python train.py --horizontal_flip=false --vocab_size=28 --encoder_mlp_ratio=4 --encoder_qk_norm=false --orthogonalizer="newton_schulz_5"
Rows from block 4 of the text encoder, named by matrix and row number. Rows with one number belong to one attention dimension. Each number is 128 + 32 x the weight over the matrix's rms, rounded and kept within 0 to 255. All counts start at 0. Numbers have three digits each.
# v: attention query, key and value (stacked) (text_encoder.blocks.4.attn.qkv.weight, 576x192, the v third), inputs 96-191
# proj: attention output (text_encoder.blocks.4.attn.proj.weight, 192x192, transposed), outputs 96-191
v.71:124044069108089124064097158089141136142133072162109121142147148045099150155162122110128082185114119098135085216083139112146129177078143238099107110145091122127089161142129119173161162187163143102123162119126096095112117138145131104139163134106183089211090172125091143194071156180104163101
proj.71:165196124130084141156129100138142049127109088206198120115148027100168132185152109114166071055110083162127156198141201134172156142147105117084146168156137084150105090136109140136162152085175169147127128114113150089181140116132088088058153088169143135156162148099120192180104109143119138081
v.72:143157166117097148116117098155172167204092178105179165125129071103084157116120127138080175087100133155124106144165176077183098178138103125141114122157186112141177073109130125140124106130084090113147175176110117158142155120160126125067136088144174105128108128173067163138117115116100060115
proj.72:129124127117147136103101097158116183130175138127080165173160129139151127139172100159108154116195139147081120166059138148148127161153138100094159140168176120072156065156133137176123094080120178095087060131092143124074155010116136106164144184143080074142108125149099078144179073125164171097
v.73:127076146109115169088158136107142127111095128128103137126107113140156095114144111097107161103141126100144158157139055116122133198103098157132204138167112172093076118073140146155182099114048091079125129132137168132125188113152084164124135117110174130076131186077112077098149152104086156110
proj.73:135107128187085099169058080140163122117160145167155137118224096085138200089112107189161111101046182069162121107141095109115110153193111017136092155070117148168167101184066149162121107172112168102146049139156110133116124116093137104145105170165108104166154082151101141072164123116200117087
v.74:185113173094133063131217131181187130115103086183123094145092138131138147074147172132163101071120128130106138044149128165158137111148110198141109124170124156120132135112019091110134128086140136102101151114163160180131096144079086137146076138102121126161145122164141142114130150120166085202
proj.74:115067184129077129188103153133134114105148079137141106155151146117089116166082156096079150152123108119133126150141074140109109122120164093141144125116151090107148144116138144147086147126125105110148110119134106148068121121168144115139102087126110119077154144103129123067173146040079057139
v.75:102163136118025161133053154143135143147150181115155171166077084113080074170138174119146174161139139172172126142115196050185147141141138040104145145147101160108160088140198235114173126107110122136089183120096136144100135099103138123100092110153093128152113176112115189138164125117160096136
proj.75:100229134090176110070186173124116149068175179149118143135086149118195114162108150109123113144116197097141150127062099192093111095127173140076131180212135051089124101133125117163107134120174069136131112189127178163144129049132136119120158144115085130126124170161169097100117111112050188141
v.76:114134105115127090142191095101138111093117139124127151193153084176183184139146147126169132134156111096088147044149172120069087102102145075174026138104197182109134168186125114122158106080194183112127112096117097170061092116125064107122082148114121195077201135124109076121075087033180159050
proj.76:136083171074180197108159101119101140190073157093141108112158171089122173128023098110131169146119082156127113066105108151191147100141155135134123075080123185145129152073163049078123123161093057206135194149187076138151154160101244172156119081119143076106113207175112118152125142123045109150
v.77:153119051170120129138113080188132110186167092174163097165119195142180120127129154136097121133198140097143101112071088099172116065132133144128098130102095131160144104133175173132100168123151145131140114103074133118114040104127149106124113152095083094081119160143133150071142151090156152070
proj.77:085119143145143119100128075149130112130149181102114163141153177084105079116115189108104099117049067131109148101102143142124110196115136167132076134168113092162164134133124129148107127172110110087180164103078104136163153147135090136106176150144116158051109136094153144174118136184138113161
v.78:093095096073118126128173113058085159122119104122130182121169155102112118161099111116119159133239094106122142171113111131074152180116156130077086184096147178056172123095115154085154130168115158165083131153114082055105134161159140128139104135155147147068158098198119101167110123114185043173
proj.78:136069171140109145153118103140179128188093158125170074119129182100137130057082148158138094170075149142155059076162127111159119066129153153130092136108171157156148136187143184045174194133141034146102162161143100118114098134067192196106051105136141110099124118186140092125119117138116135106
v.79:136188166176047147156116100106183217069129146107122109145125137114106122090104148123130095158118125144114159167055159151106166100145113138129102149143173218151090093126106103111147142112115154074109048141171163153103196113103097200157164087093113144122113130093140091043194148138112167066
proj.79:112068108142125137177170129116106104104149168122129128151117121140105104150111067142118150121134098156116123158114104127099118138152093100175156165117056119124186179134121116141078112057171114122148087126099153197150087163158100141141074204125144156185123078111118149173109089085136103123
v.80:121110077159155075118085118117134103155160113162167101132094156056125098142107154150112095142103131118172111076119111107156202120069172158083181154147074189116167187113181178156178206122130173176037131143111159105109141125116129083171127140131137128138169182137097254095119153169092169167
proj.80:173191113084130123123100129125149076115116096123152165118135195127204057137095173162056069068083171096089170128168117141156112142143107140102122207191129048150200086163118129185071146138129122155138131138107131099146110106162077119103145137132069097071147157149163127134128135163138083169
v.81:079070082124123098135090103120102206109107181130193098061138149134116083151122133059135141069158084149179162133138154134077150103150033108107123173106199133090132132129096141105141141210091163145159071123051125169127159135125088154122207135097216127108123106131080116151210086119112147133
proj.81:134175151133170179077154143210107095140122161091141138193132173072093121147144135161136115146167109111186094124161136120170097081078113070137184058133112107114155055116083153169144152114165085193096135109131117142103108179102177117181101162108101133093088072125101067143121185085124111141
v.82:138139186159150141135215105113122131102169101096134086107140121096138145115141106163112137118079120058088172232150135100146148161187124172138199104168178055059168160125049097126135146103131097120182100145119127135149155152072122160164110124101108105205105119191174043125101199186092102122
proj.82:122120105136110108141124192164106177132153139156088130160102122154122165096118133104120107199127093155082047141032113231146132101135125121157159135114094164129092136103105076116100161052181095115141170135170203127073097084141046126103124047160141143171182157094163143000142115053087054081
v.83:167082137120065109079096148133142120160151126147077117155139154201155095139141132150138165159157095155155086129116169190135116096099089121091040165132103154151108145133142143150090156134137163110145147082104113106138121164157093136085122173115159130112076084126110142135174147148140132123
proj.83:077095135107118083123204087129130046164100120096133136161147173056151147105152117097116128108086111124172135129117095125162125139115133155075151136093094025096117103144100132110173142113128173153129134159122194085166156094073162109130126205149080099062105177148163121130121144131103123114
v.84:143139136153183065182091080130141185118207156128101127187110116108125136100127141124109097117176132145184116109097111110133113077129103108108129144152046138128137125119142139119098116111139166064089114108165124079138120124123159107099076168112124086123200099066110171152146131208178074175
proj.84:135108141087100154134153067076136125158070077094121106131154172115182080143152111126150142120123153149137189115136080157136094098082092156146102058139121102156065127144161109133173154102126109143163128112103133123119079142128112085120103125159130089081099140164076166122105151174127163164
v.85:153100051121106100156132169105071112078076085146133127101170151175161145163179052188164132149133146082164095089085082123100070122085137116128111171149098148157103157180152143144144137156068092096105113140074095130146165143144130081072118133125136152060148159113171142103097077106128210171
proj.85:183184187155159216121142110134138028106065092133201118099189138124116091103037111135111108073083088128163174129178108106164123159098145094109092093123119104153140159093174150152143102139089154157103155066156090148160140197086196117130117106087130165135132134133098110169123121163080166124